A small segmentation model, trained from scratch: widths [64, 128, 192], 24700 steps.
Rows from block 5, named by matrix and row number. Each number is 500 + 50 x the weight over its row's rms, rounded and kept within 0 to 999. All counts start at 0. Numbers have three digits each.
# conv: 3x3 conv (model.mid.1.conv.weight, 192x192x3x3), inputs 18-35, a 3x3 kernel for each
conv.43:526460477550518493530512451530480500502457476493542539448466440495464548540440623512566460525434490521465576500480566540488467518484477500485532473409548544476519545440550457556443462505611493465512482493576444464575527361513637432493533421505512505454546395420521412418639452462628528554421559485517394505441471392390447587397529419454484434384518485475510432468462482496445530495423446449517510481461454518490521442513528482555477535455527510502516505460406518466502525495526536411388
conv.44:567565460541434532513449539540408483535496457551559486475528525432491447515533439529575431496484490491514458484493549489473552512466471508366451475486475597524536470485503512501453573424588454588450510439480559514454472712515447449552484533497519540432561372469519546648600561486486469556507510441555502593507523447557522555532468550524483467499549516506543586466562520458421435501541449477490462489580450496468399474544489504539571568476573514496491514445501513559485526445603560550474
conv.45:470469510547582489448457591499533399514522509516549483479519578514477528543452462493502523589441464524464619519548486458470561508489560420488488504503523500564530521526465453436478553472406431650528471570543609523519449558544533565454468527349497459478520551553573525440521616510481484493441471527481519397488464519534437466500505527482512402450575380520450470570434472567485490498513491479572518582457527500538429565563624562471586496575495505512403472529552398504512484467576531514477
conv.46:510476483456506490433429461522508491483466478450518494521457432355360459459568430614480472525440563480516488508600438511500444452486495427502479438490569550533532535467558507504488396542534397592434471598516493485490495466479392511498454463502541521438442495575569497520427446536471500497589452489443451496502555500472546436470500474518487487462506459558469506358517554539464537419426554550416459521571475471398452466464493490436528529337457414515388459465585413456549456425512535506507
conv.47:544452510456487479466464497439473512460522518470534464446474551502544619523512463470464480444598454417441394482540502518473458450473499366470487413373510414459524451451456472476509582526484482474502497469508550576458530505556455521468501475497441441554438522474441547526502471471566489540500458496621465483635466426510490466462550465469554473477484518465569469429511485434521483496509533469455515490437421460479465586485526508462443642434307571401193515359558514539556557499495437467474
conv.48:585505515458451475558398438464521484489449511518517531462389507537532445454549510546377460544535476567477473566546455525479474526516513546516482553559514484488423549474484535499523477384420488513516641557483552514501437569494425498470483588458399552677530489475546517473542638508469505482543412503348461393497534377515529444518497518526512522469391526530508413510519510438553462483520428535519458567529351560574441517498474537510494537454453481500399500504501467475470528455492450505503
conv.49:464473471571429462553459472465495402465509453477458496454606577574460407550467552562519463529480496520552556528476428547525462497524419510510454520595518510435531454495459514457543465441461556525462498617578508521545537569502457524451390571566485504467497507441449450425542439467519384587451510572440490493527458463475511529482494534487528500574525503461463533453551520468550566436546480511471498398497545471561524482516467500559432449437537462441506459534535614519449479525507449502524
conv.50:517481491434470448382527539458479515507527458472564485543407430527493567554534471459530492530463538485523520477440476498552452532523566534482505453559465508449451528546435596427579573550426523455477492452556468452478489505502531468507434489489451480467499523419486536446455530429504543460525497530484469460443521508547478514492502562517487559546505498481527533459511516519515527471452549534471462412491489447571504547604486430476616628603550544471434514556449500588462519520534501445485
conv.51:405546504480530559424512483479571455544477599491485517568574428498558573503464513456573528561669505452474498500435541457542629452504436527453471391515479518488601498543450509583466482540484463551544457513510491461482557455446548378463460478505613482521441489492520639559543458496415521410427592455489544539504543538539527477519443451597481444427529475575558497419477423537473433479509505434549445570541530468437481436506396472434487536514415513430475453416515552509585395611707520607496
conv.52:561456468538582493534483540494520473493549429451530522525469426517480462541581413498533511521522522556573464567464502515528503480497386478506480353460484434573526451502544376523455454492514598601508462402488345507462446521484466557537468538494500381468558465457432462423452587513447496464558511487406472405481482505557476558476475562463515479490508534447490500502505624503558537512453471534476449485461580437525502503424546454526557506454517421600473439488529396459509518525475478535555
conv.53:450472523465586505488474541596520502534479543532475498445593591442464450534477517474464429548494440511573447473482478460525445426437433455473492511458441442416468496473529486382477448462590464511584514459570436475469534567547532559563505477532420417476520547500469475505543529538527491513581485466518483549564542466469554419463436544541536526501577443539484440494477505461445437540492529476572506459475430484623501598459461565499535532470506382560454451533404433455407435446510461540439
conv.54:404488507464518544417515476574475461415505500464571471630568429506511464590507563515484500393533481493492553490478512457457519455421495499469497502488509525438436491441447478477484501502439549505398556538540448455508533524378465404476462453586501485473502480429529476412474513444480473539556495564345459498427603507459545557529461555522604565433571505521496485449459499457357495481565438477453396449419543554507479397429454488640516339451524446510521491590394569474434507486600475476416
conv.55:436483534410462535513522517521475515505506547530537496536504465545544413489460363528461461487525486488509419476474462510485502494486379484513346522626380476516430496471462532521508406509513405483491404471523481483552490530485538442456402469500542471506553481589517506413616544536542461586611563463466485549446416574573529612572577484492458505521494453529489542602518553583500551503515561548526457445477525480409536567536538507473477414430541481356563436514610490543442451531519473430478
conv.56:461452463564372469604438442543489491423537488540454513460534543532444542605581538516448480546541472529429490511470532510503616596548498558539608561606531565632476514466512465406539533553437550440503500440467491468506460546483427519551491554568425482513487468434506503488562595560553475529505475536528443510464506508460469431507543573602492534482495449529452553543489486491494446531507496462516444465462474501550573476428495552583510481441451452458416540461535558519562561408524571526538
conv.57:516461474514552469406414517434457478447514534511507468455482537520493542509468500487577447403524524572530506477459421468440349533511372506378543466420427431463453527530421533493495422430489560500478444524522549463428388586475503510449642538450463515433579495497469533501537448446537490510474552546475460512506497551498538507494612450513536472508449409498467567569426401459581498514437555601454468532472431450520398573549473518574463530561465507415555481508555524452437510552531523553524
conv.58:483514481529521472444339514476535388460471462490427503474538545462473462466467541608448459457545545553449549509475496434518434517448494498431475509537641508580450539501417557429536549436493555475531468551498486468513513584562505522484525497442503491497476507518594434410407657461459462502638392500493510502497432480528473529442475542507579497372661506499492505494508405554545446539532519496538540493345628489527396547499559477556596566633583518518419405569474466520503558528528520538506
conv.59:559432505534579462424543505454489523485535464492497493434478516472436478496615545544496535499466558539572581573348433525462519509492475659508554521464575510513466451466547458469552456483556556507558525479553472485492537492559554444440524452454440623441515512465481453634507547481441533529516464483393438432499515491554511451457467416513507558465489469434460516460463483461504505485414538422455515486581461527514566475587556489496474462462536501489510508544471476484461481533537525516581
conv.60:523455488409524485473508472463491539440398475439466546487524517476505480445573470478530475663423404459437506459459450422478498495417562461518516520431471495532420477452593507537506472516417468532527514566472476499453492511438474498510490494498516547487464472484489459390545493507480540530408474524556571589473529530589470492443544694526497344525480486561520522487547471524452460535495486521528494525550512503514443499500505466503502469426463484532449553546505464468570574392124492569528
conv.61:473467546489449472508538465485528525510533441439525519463532533511526604452549606448449488483539497394524477465483454505512458485469401531504493506515486449523609583511460493534456491504435392471520414523588536555542493499574591443525476490480509465501562493442441511332564394483476519506613457462486530501507503467537567540479480518563518497412533541569563507500461420421509317496525443558536508476479484488455567469521604545467489485476470519406493466477489454567524565502458469508545
conv.62:476412499582523474504483511517492519494540482515474442540505441522542462452508478553435460562512487485577458529515381519474511474525519745427506373524473519471421491401571508436486540542459438477575502476410444511507457472481485500570502454493548430521563517459555545559446588576567477459646515514436490511450480557448526509479463453478519590528511484536590600467459538509498486453466568538485425454513526503436348509452477515468460495469570505542524536549466452536470499500546532501420
conv.63:428516431506483415492508489474528548543527479535572522555456501414493526555453496414551494400498554533441505526460545474408559468523517466483524509502455431555503521418496422553454476390412539545412398601504480432450504442502505458528524464488560420560460486558480518441503476546503463539430448489486495550606523478473408449528575458534525589455502397603476499531509490510556478497399504501488424541496578518359495436414555531495472417465543546486558471487543472449445551475455467543477
conv.64:460496478481515497567522553458507441477576563472532436411417462455505510394528489414479390442453413523472490443442475463521502470454481558523439541433599543530458586492519439475492511459586489530443508544577561518554632542530422549489406517483574487473492554453515493399505451569422539515494508555439518486442463539467475518447507439436469517525493536437602453529586469482516578464484523507395379504504498500498430506398508475436528453451560492502520527476421505476476479577495480470419
conv.65:443466504473532463479445499532553467455467459479450473470456532557492456516463498515431552499513523563551515520535727536503657643524541486466491450432494471494416478430474446483557441489519532491556438480436442540475497585556490465506490508478538426585451457490500477550476476571562355444498407469547567548536470452518532393468490529544477426493464427505576469520480482560450482520466473470422381431470420483467449502474495558531545447470498474464427457459519465468377577468543482481390
conv.66:436437535473471477528459475541510537476482518457478480507518519469561538466557579463420444568590443575590542485506547567469446473504497572418455461524482395556490538530526531446504542496492510472439529450489506461561452483501495503555514451512484509506468476448413489575487519585459486518524425366417536494437477510435485442470474489466489532555565546418481526531554476520514582491522411371553427502475453391382479500502462560573378563524598416493429549459463535386538509453527399486560
conv.67:502498451503535492545540515454486511571539444445454504430460514565500533547469466491539480398491539490453461489483504482506512460470394471420540563498489535608446510474475452534472419518460580521511352540560553503463457462499553589413533541495424486573525517515463547546508555498559419496446459463432597551456510532472420483443477508503522467587525499435497528538582557478521533544475359482477396413480514482561568473509481518580448441476491519515397536451520478458475425566560519581473
conv.68:440580487493482517476474492509472529552465513515501542531498460500571502523503440529504496466543447471551497440503574465465569475498519477449454488454531536480462309451471342490581519515520523474559497462557535504429489491517437533507570458546611520488495486496504454553450519477509490519435502455557495449385461457435454434484539488528484498548518488557473533494449522499491446449523547597466405534523430465454490540488493469504495528570480493590473538520541511483537496471572481549515
conv.69:453515530550496462473482449517554527517460493486546379476515476463545512481458429519496562498431592538478373498448492447504498485496601526525428559525542556353505466509521575504544513477497423588452501495451457421513584458433493491481512501443428401509562501489516517465467513593525477545492434534524457446531532551579468535485550443466575520439479667440455516572546518545572483525485532506522585478537373466548557444497447552607393396485468551541480468472504590519489463586455501541515
conv.70:434475465411553516455462482528499455477462490499451439529485537511472382343473417508535436519610436449494500408493547511481455497603576524498474486540440505431423452523438565529482476561496497557493468501565473459520497475481533485549422470483595498493467426471502448510475501482515564452489566528432485576531490500600554434535566496374514607503529534453544542486603438445552476571495527463497439442451564540447516443489463439476473428467547421547455416519484485419576507565472465497526
conv.71:436516487482454492466375363528486511492451470465569443502445442482470438460497562518512513597564498491495368513514453472514503473447424432584479528483441486384530520432489465484582511490560506454477485491493454469515536536565495539581510431440430506608492394511564481582577399520506515515515563523509482563539381457557449438474575486480537537477562475566449423514553478553480472495432462403446550566493521472530520527533447460443467551430485514428356535433416561403405492467562533497565
conv.72:474446471419474423458442496522509459520507510515527517569523413520509489482520567521498475549560492490537620548518429540533419483469560511444463502483503513509492489504475549499574526406649529586549518453557457516628476502513499557509469508479520449495446451472568528480674509455526470417523427499539507509461467538462491522528514482512559529531522602546490447504478485462487436454433450487482514550474499497363610519458466523383542499495487468515524482441433490476458522515412418468495
conv.73:476466489511466541442510429493516456502582495444506456501479471520529515618404451505404493558475472495560452506552499465624448498512479441477540448577507509560471510525473476498510434502509516467499381672553564479457532510609469528546527587492538485493540525500539557556490521445538569509548589518404552453521487570504494483482465463500428500476409539510549496506494488449468494431512594625563549490667530478467610469470601515611506416541525564585411494435589466466475514575581563455481
conv.74:429504439377464539399456380575578526549543487514562559497477564496464481392451472494508552542525495413472490644479405480530514586552597425441463465493500457454547396504442497494469475445444482476469453479525484488471526520534523485566410511634495454430563453474491464455541464566474521562581428524497501476450555504566501495478493453526551561478545487509487553505537574503485550486611497500615557537493481540512500541506458502520497489513523479511439479510453443452548503514573491399451
conv.75:475525474509504501488487505560582575485441467469465513543538492445465503406531450453450411514461486480527492400551527441401532543511464425497442496452544512469535497528570488517468517446623552576473460498438515465396518649645496580559552537491561516511484552543455507549451473461457467532434444411505503502563475510491484493413532497490474482550405465467523459530513454524460446478509527551563448563591524447532570470570591420471598520560538508557505499522512437419423551500457482472534
conv.76:495489472500530493458527428526446567523530422455514466431429505539505504552423394486491592537510503538593494533487582527524508573601481527480502489485498429463455461570541551553514526518435451518556521484469569556520436512437467425488452493510557522460483542537401490464497471453512472541537539516498417465420472418456482416503470458475508581475532570536472484535519485608537561454458449534485662521498508474551519555629471576460528512435357536376473459510477584570565555487470490540523
conv.77:448495486464446435462402511520864573477576543432391484488439445505499481535450549490355503486405452466517577452536465379566484486421430503499520504481467542469539524416473489509454403413579483365478482440481467441416484573513519544604527518611510450508476446504491553552491426587454507580509335488533468514481498465475448419437360459615638612523924618526502438540483538521524466559510508504493481520488593469554506497500492465470522567555491555507546565532493491538461450393514439494606
conv.78:466485495523478512423530509499560487483528477479592533464527416496500514556508535501554497580489531483537489489502503464497512524483527411430485522451428404569495534542471505479543519500531536441502486425467467491586522474494556449487473510532591542423582570494593577462630414496442418486503492516513466446498495546572492518461536473457485547502506567491531589473485555473434519484437471543502502579405479446423496442409466511419585514438498495445546558536465464491447526478535513538570
conv.79:430500481465416480518493399530518398544505432421458513567529557484485430477407595531495403523511561509579531478450490507491464529484456468459507483485451579515482503442439511484439487446520416481435588499440593555473508476521562575510576399519646469417476474556455463559464481532453535475523532468507486426424487525485516575408490530483402520533535460508497578494465481561513461553434446651449436472482546514550426554454576541488479440490435460407501458496470484495547381509574461502543
conv.80:482503495478468465471543428518266458461395509454501513554493467470532527451594577582429467591558502530525555449485544526427411474531481465417438543417498586493480446479466466502480554508449481480507477434487420497475524422522525471548517568581539504521443520438431502548504560562499523496461435570447502474499508518544497561644582456563478609587469602495406538536468489509427483530498489447481491484495552529429411465486522620532552595539660540614518559550432583415521568540592563436540
conv.81:538460482484529489526509523533472461510479490529573483496484508482555566517565430575527544482483517556492460502459458532469524496448535426470505423486566495523475491424445535532398453439457489502560487556610525441463524525456459485422544492501540445519481539501593550532595513484507495556450427539529526470506520463583457524437360399349415815472522681568546461483482517527450469453457446549619466520531539548430530542467505520457478515515446521453479499495533383428452302637972528549560
conv.82:438514471557426455563508421502478572474440505449544496533573463576422556413541521458436490476536480461447540452473422461504466499536430457559444520465495447610551534485517525527463480490525483449452431473487448530540568491527509483465541483487474411353549418578488588584386566530515562494529607514441527590452452549543471481506568522492453501486477505487485430620394455501476494452557518502541492535580480474490550506574592565604454540425420464478481514475525473537432525566524452502528
conv.83:442503510473500495483392511516399573520419512489555478560548545515561492454462567512502465529471510461484513496470446619541479409519416443444481552462462551506558492500547464495428512484522421500423549456463513461496417589585534558596531534581464505568472409525460397522498438491476452426426537516443507507517507531427497500401533515556630479598634570465473467468417499438498470458439435514529535417509554512442490537536529522528583514517547499620539470440435442536514462489522457530513
conv.84:469479564560515516632443423515537511442480489504499512562589500505441552513472572499564393496517456487495480509493484532460484484453623508531522494412430449447575390474483473564486515550585470498506507497461522487553657326533631465514598361533463425501527500446595655447634517428533562441442528435481582546470532403457449576431523490454498484472514482568506503468538497478417449444455400516410534507407538413486418538486484574446457495522562530530479433436481460477468580457563541460450
conv.85:542559415544571479518553589493480443477494495472545488420434442436373445468463453483364510593505459519559493532441501511527510476529498459515495532398506555529387515557507456470534450520605584542484503498489452451557506528511419464511502454473494457562432431465554388497390487568462440462475446543532525497531566437465481458496556565430514474516451514488474495489481510518585490575544415451446394527570540512441374486518617435535515548515570564498437501521376522503525484477518524459538
conv.86:452508533423521480509450504451451523563396512540564578512467479478351433446433460491557574461481473457484559564445469546484524531548509469619426546532468599511566500430502482580437534465591532558510505480502531468426521421546462480495492494493516409549541454548454447572494477479455545475542483494548438519439592504561529387434591588501548523516454505551440562532377588492475573492512531521533497518491456556523466493441522497472536566076636390467637472564340566468513491458614529525457
conv.87:487482434574474541465399575514441484545458437507529482486379491418462536516441436513488464505423505480440491522466436406527535501450507574516519582443481515594402443552486507523458533425531486521465465543509457512554538455578510490564543465457521462572504379551483477472462585516381483546526485508409512659315470338380407380469490535542481493595475562466455480445513430477452533401480546363628485523511448525503471582580441517532529508590622509441572525507525537505498526414529494491553
conv.88:486475546620525563544472508491516498520557515514503476448446539498425464484495509519458489276541485475544504480460388500502457541450586400346578347464469539486496433492511522489521451489534418488441441517534545502555580495471488470476483490510456363458475496542512537488432538483525502474489528540418440566470492566461494465536458470481429523462493506531541422536449500494491539586530537545485485414478463531427271480447486472558488470490539493468445531446535444475477469532514529439553
conv.89:509549501523520445535389464479468454490515522527538525527498394489475459529436506492421582553545448473491445478516491482499513403473454444416478520568460445596560512473464472585485583558519447479568432552467497490519433488466503540554532493494507477461447449454509528443512482444538426448557512501515441420521434487490523539427449495572484499477528461485563477497551533455517534578560587503645531582533625559440477426392567430423487484488529464554479561478507493455501549498498486533517
conv.90:479513517441490555500459546562729596479542426433489471518555532564511445479571472470433463541525495443488524483536443490582532514627490547447469529507482530465564513487472527447496577450424488439494553482543472513595553460510483589585498563694512519485493501430447531472541482524540516531459421468474506519472493472547476459492338398456334491443943436548551460462512510455498444528491517453496488502388546529437524572517485530526479517589505590540488484552488393526546487513480449379482
conv.91:529450472514497517526577452600505515408495523441534456496474495513568562463605464557501474520432493435512525448505495527514578430500521462551383436530474439481538488492462456419446505573509454536469444490483449410536646526455500474552576502476496509506448552464548508365335558518573533516456503497382571498464541444496578480594413536495571482412500599371538487486506516444516472481460430551442506557500446555556453437409481446488506396463459488486402486476549467477558531458573495498593
conv.92:441594532486547511519545454448520637492464497379466530492500495472472509495351507536431463543499449546535392494494446478438477488481380420533604440465363513545414532500500513539511561482393558595575460528491508474415552460593555588527542523548444537510505539537570475608498507543382483478454397456545518392530425479461469564431511497565492542465512468486463445457504496439516460468521522496599535495530469506456455505547525454583543626484540560437510502477538560498465553476586531525538
conv.93:551490467534482547555463518532571491484480527528474501643471466531453439487439464443495507475615502620427604487521466499497483460513430463492448476461452596476462478460501474531514563505429454510549516516451516465510503456444397453513427546442456423567452378506620507431542491542446496475474542503500561459556533434472424472487512566497542532415513395523515553489501488537473515508496451606541459420443519512502443548521508497476411442494426504516425524527528599548505549516453533518451
conv.94:494485538488481481479437503483533437552476477461528448463540446536525475540502561534534508522517449495504543439522518483470545526463409465485436413522462371506442537484502511454461451412497432471531539515419566530521431427529551626512582533583452502507543478445437427404558496446606437536536526476468524505464458533512493525538477488465498570485541516513494580566541571508442501463521550467568588498614444430455561501500442534364645507410626475446389484452467464477380532512483496502415
conv.95:424426538495480494521396447531450417466448435520450506590518475548524483423466568577529472626667395562514364446485453466457410519424437460522477476469499504437455521501532461494499490487434507579553508538532545512500470543403445507444464426497548473449400527425529523562458427498475492492507417486436528465517445534531455588606454489614415488534437425554494501582493495417432424462458485438536412562485429457473484493534532532406479484518540498503374499575506412515474732477406491489449
conv.96:497514514515497421474510450579193349532419503455649508595501464494475452524438476514553534536436505451578510444549522450613494503534499517500415493473558513446587490434458480469507486493446532462510506488462531498552506516545486536615489545614513502540546471507530500498538468489514494397518569511525521571479467499491534523532545460512366460600356529495454479509473535522513475515450532513462498545461516489515516446491636414487519589599520522537496503566550485438450483414444576555524
conv.97:534576573400557540556404464487483439456466500471482435484528520465485484433462431599602689607445578496480496522438522519549536526535541499517557496485469425389436572495518440479512407500463523549520481552522488519563518465497522540533523531479526506470487560496504493533414462570453558546488452540563574471484465493411475541593564488554495548556574460495411527505530488609471483435441456336484349493477426467443473501517543504461454497469418537516447588534493605567497504525503510443567
conv.98:487524495498485550492458460471490561511552544505531474494493463469501441437467442500485549478457559465507449495471465504510522448475510550475495615501539454504468490388510405520523447520414448462424488491574481593481502476572542432489582500489540518386500411552534482584528492613546527620545481560525535417482420350581461426503549456496484505509443514498482420473534488458569500463449387451458397493503506538539558511536548445511486501551520503553451501499567505432455493515456476499497
conv.99:408478522454460520409482454540496587461459532452565501632444626460530473459583507469461550407466430535464408564427477539514467468447509551543506527487400446509449408480456479503465420499612490441428463637472563509576562374552622430475573372464598541547567560487463537448427486477508535480532400500494477515492414596396559553489516516438483480435490534506448460562557466476551491397496455365482511478522516479522529529434468537373427494524465480476480541527528479535544545462564529494473
conv.100:520499484520547400564492437502471461527496513537483483538490398501551419477466484430604433472458443533505494536636584411554579489509495421461459461512539435535516523489521556533513534590416470474494430550535405511500491470536484559538536557584621433420505421561447441442463509536584497560519448491495557462518541486499489492480581493550614404442540514494536528498530526537567458502550597507485603499439366369502499483440462571529491483502464496546492472513420531451440564511561480536540
conv.101:459566480580535428520535497538454537468445479500517480500507472548410548528654492459475576437504510432494452519522454501470440544458490466606730460480572375528601454546459547415575523531392552570600522491562419547483512475524490497530461576591442417446515549521555457420542502495509476522444495485534516500454501540537517588454484523589498518518545501516426368424556415580489474518497418457500570549558515457447593463525510571501454425444448486484498457538496458493486462481541510530542
conv.102:497463473435527445374429461525625468462507491524595524385466553535446498587525509507575461601471480565414473526520602571499474451503525498423438562488512536582424454445444542480477470422493481508470449446479489471466537534458544507516523599508452472538446438515412372574445471490470527480507509490481463554463506446621566518414367413385374483554599428534542539454514428595485457486475444505536476380479523545473464496472487482530449482516589426502375498549503493511533443563470446469447
conv.103:486515561524507454406509525535474564498531430418471489552489423469428428430412470598585576490546541530500453502485527422533493388494470487500479506378498574371598526567468503491480488492470445486515473420471475502475416486473557454532476454482496474523461546423524418507514523600495498442528498600553501484456539527512455499468339391571564512464602453454440491490527507454552500597624462559566512412395438521510493477458518509495503496330395431401431465523439463579501488473527498525472
conv.104:472508510487481487528497463513478438440528496532494496511483546470465429461473475590457446490498506505472373497479558479519483481527457609467577495535644539382448535540468469459579469548521400476434511489403469491461554426466542473496546516518480404466501493574484501595516490611480541527452505474458482579500497471511498524564461519461494503488505488486560665467498383455504429422542455493553444547538436512453534492440546525546508477470442481505526498527528508541460508488487476551524
conv.105:466481474519473541570484525497411459492488553486474468494541547599500402490473541434467489501593525474563548468566466531594476504473453558496618521513536497468468507572472479582570498455603543663559422501653438478507458560440466529496619437428500485442489457516561556450569544540541483455546520530505586472504441456470437490473489453502480486593662468502494503472503518442467487564462423489440578566610498549463516499554498464530494524564491584466506515441493484568559415554510462526429
conv.106:511417435548516508453530495494515490517466541608473516435431448534436417498468412455474491504480386478558480507498455491483477494481496584496509560496357522600446457499539477503576475469477543582531517460596460468409452544434574442527529550585515507562522514424442442468451582641499536486551408453485507456467524495483475501485483447553521528501433492468480536473519511458544509555566446489541462486433394519494513478540462476479463535499459456453536529607510563525498512518482516445490
conv.107:561517480526569499519498579432476504544537468498544429515520498471483498501438494461543486498411561489481496500473494455506446465486384516504455432496451442515424406548358481473503451480475467509449427536456504446532512645462455514486517480573465520572475470599464511543443415386516554444629437508464548547461474537485473536487463484607389539464565547479405336488493497502499580489521472490560468446432620466479465459519367528462426464530526527511555501541551468557498501535522515512491
conv.108:422461501400541503408449428534538570550526511506560452422469465550527518477522517675463540493477517414428505590597676492476497433482574472564489506421470480466424521472489439506492498455491578550473402501490455510483474479443517519472528498527407444461401461425364511420521480559450448508423432458548465531500521500521496611458405455525513490493489485432423536540487509552506495515493568455513561534530514499467449484526484441490528506562511543511404470507501469480558556424578499470540
conv.109:416533548502535546536575445479443521492472540533492474507526462416543492470469368430509521486448468513407521500528484509447394527520384423463449475471513489488557466474489514461504518511536523435447516486454410479502551501463548514453613529535552502521500435496557480521543448419375567430588495469498512524588470390570488423504466515477534484537503497484519476510468492520575562519466477429384551486545516504560496501456517529467454501558589526544518532539503493518580505480448480531480
conv.110:473493537530457484501467468458506544506480518494466496513533473543438475504484529446395405515471479490529456500464554541530409480493447537472545505459519514518551527502483418487475472549552544471548536505489516497364492545524499527501522495490514460525512478532482488533525433454440504505528515481506530330486392423501442388556487480503518461567471510487468481479480540547507492461516537468455562452507490442602587581509522386501524540537479473499518479538488496483493502490574424462550
conv.111:512488456443473502583419475478505458405489462531498520523445461526439395479454468553497515499463401473458492454523448479459348473504481492418464512594455543470466444502463507467551495530559510496499524533331456522400526594492475525513560562534407482628548500556546542508416543512554606512531600480516468594552461414536497513510528412425552564502543602480453494503532486573451474474527549539455471524481514531478445537427542522436565480537569497450603500496532407496555510450453566514452
conv.112:510485443504483464458529480529556450464458584436475481540496510501396531517416525435530503582524529342522497487437427474501475508445484518458485410350526426462565547467523524501475477539580433451500456442492426515475468542313617464648533549706509503433526434528440476483603471592517404546378524480470517600464516490439484567488510456493425512477492492422524527514469484471442548525578559475479382556487566513426504442526434507512445422589526447525456526522533488454478567461539485526501
conv.113:482472473476541509491467560459493480556538492507521515505480562486590532474601431539472488511569502468501410450500546473417501475461468455469432431463412454529521436440563496477450579557488543424530562506461488516506505433478521490449515530530437505480559463512484558513546506486468516486522481447524467424522509514435509490412504517539510575518482457526467465614511508544463514514505536506560468504380466460523449433492563451446444474504392400448495459486519561460558509448492440497548
conv.114:430472532410499493570424472466557492514509494522500479584531614521591564520469513463459490491464500403495618515492537488478485462497499551526515528479568512508491399463535452487447324416475513479515468438513511534447447510491474469457522513534547490550478524481544473425417494517429513518506477556460511470514572574533515549472498495536508500451512462346488535370456459435397378473487503563547554541463385521523525535470524554577579466458540474477420487578457558472457506511528488504487
conv.115:521436469517432532534532522464534503475458503412452535466504510490480537404474522432466443495441528476474458555462410511473512475513471443465489532492493455483468489524544401532510512532609492562497517471525408450452610559517486471459505537501566573585543584482519511494374457442429485452476562521538466624502476437369477497507472523519516442471447429529541463565436479486555465396328378500577542451522425487473434537540457504469561494477543490486496437418538519444445481481488513534477
conv.116:563478461443474557438515446379475444486485481746430365514478530456527485557608529453427484740574632473418403483466385512451547540551427423500520522428483479436576542481454512554465504405507486461535508461535477548511483477503449432454489576475530559503476460469550476506447498485507497467816619491457510462506441440531567560667411511546493386369547451510542525455495523435509584501515540386587512504463515517572460523489510434422463513461488512445474483422462446491479699495595444505468
conv.117:625522552525463526526572502495535504501496451456523466510548509535469483551512434597549423603551553428467468506481415483464477482461449535545430523522524523496497550474605544462585442572561541473497425507438503478518545490424424488445602515436554474460534524498513555588431317500510535524598538481477556514494461505486496528471428415498453541503501556494420577474502566459461502544453468496458528499525545457460464455582519499455551506575490450503417446470429549534416571603460542536444
conv.118:472519559498547510341467503488506496528469471473474463536416524466460522407542457461470535436522465507503401514411539502468457495474479620565480577489503532498485492507576510550504464438491482511500419508497531493649558489478555495512704513487422528493488527494533523450460596523474474476587448512501505497516530497590507562485583529583611491485479476485442466423517524508574576479477472492441365494526553576542613541452517531465376497455553470472490467460503523533520462482521453496544
conv.119:500477507455486505480469518508528480491459481510519505554522432448454529538485510532577470544452518489498456494485509494494485529472470473595539528484504525503432472494483521489434603498522454478490436409453357451504497578503501540495622512539556530511466509512474603465472506465476502515555563494411516528444588550495431498493475489519463478508513509465608454590540579422551492473415507449542487562497515470485486452480372476498536548521416431416399459498470501501542483492462480451547
conv.120:405509482401441495454407400565445455558456476497502536543499583422492442517531438516510508487504506492496503494466532493537528459550565478583400549526467483567540543588500516522556533545584433540458502549552470543452458428497468462436514524419612511472541466513411377500453494543582473509569550511631494536548462540433431561519461627483473517479567484539511445520438502428513442407501517459452542448425464485539519406448497541497581531483583473573469470502387484501516517502453476504475
conv.121:490536449546546502384533507454510470524509463484488497440565432420518507618460534462544540574449514538435486541461479448496467469558614486469517523474511495500470496481494536519527482514412525506469391433501463523517545505514413514488450446476483477617524496513562509462486498526549528580554490439453428501515473497605513444496518401489439560503504493468525488524480521451450493443506576485407565523501539509455506516482432481466450612471480429560574474536466464514448472478590538480514
conv.122:463521518434478513494467460542465578478470569582449489458475500492467496485482521524442542483479519523529545435432543501495562456574657550481476523588500493564570417572517549499541537511507475485477402439528424543467532547550534500513502480555538512528564494621480594504501437509550529460543491457538473449465491529427535459523498510533588598464601537502540470497428479473525526622548555480472478456502386543541558439559467429546389420616579407481607439508491573594597454433488552491507
conv.123:610468506606548467513536546595673691553541615554604551466502521440528482448452507543497451571568589528548547560426443470513416471478406454510476511490421534568506447449501471523414517492528480488579548477446549514519608525599521581518595502536504524542543491582517552569530562680555506472578497491401463546519544484499519492585414364505379422469713571539456467519496482479466503468496437490540475467490432525475474503464503498491506477523505509496423528496498465541455592559386592441425
conv.124:559432495494532498498498523465526534538480492458530443408398523457502504569458436448501527439459526527667474466544421494496476502436441538427491564475467449432590463563495487575438491528459449472469450509453487481458649573520495545521561580547488423477435559473475475402502464570530471543460557557543575516530407493460473565546490442423513475507508505426504477533512443443496518519506435528582470429523549453510491466452451456542484577456475482454546494502514475503495389465492529485522
conv.125:538524509591513539521461430449518503465523483520461485490490484523477503595522366528552537502583519528546546474601546542528476512475469488492561473540457478519491483515567518466574519511542510506357492590592505465477494513432498542473481472523655621544561438496492474577465530495492517535494471622481518479567513511496528495443507532499506501526583540499556484475584525427495500419520524449516532432501623489528563457564511509412503479503444496497461419604442518504584429509547533514431
conv.126:565531453408425542473421479488478508531480580556534494583431401506405532526489479511558500516524463464464499523518461571454437545502546546544521533515563477487489445434499528454389451425464450496499553509418533589484498553555539467412499481390534459422487513546601557593477466467451495444573447483537494502505476424489594448433530602508528532421430613470520434490486569380529449460432516531498455505505495513602518568443583623489465486501405497508492561528466446542523570516443578523432
conv.127:465489482451613461536579454487518406470518496499477485531539533484499472507633514392434496546410466624437457478466457507462549510517503444550438362457435391350496515541470459468515372554492466435440527559377471539459463532443490510437444459472514461502505471455518475409451484576442481570511426540412509511430490484440470462488407521419526460557455449483509503506464524472519484533458481479569541528514529476469558531372432570330444452480479461486531504448416488528469490513472489537581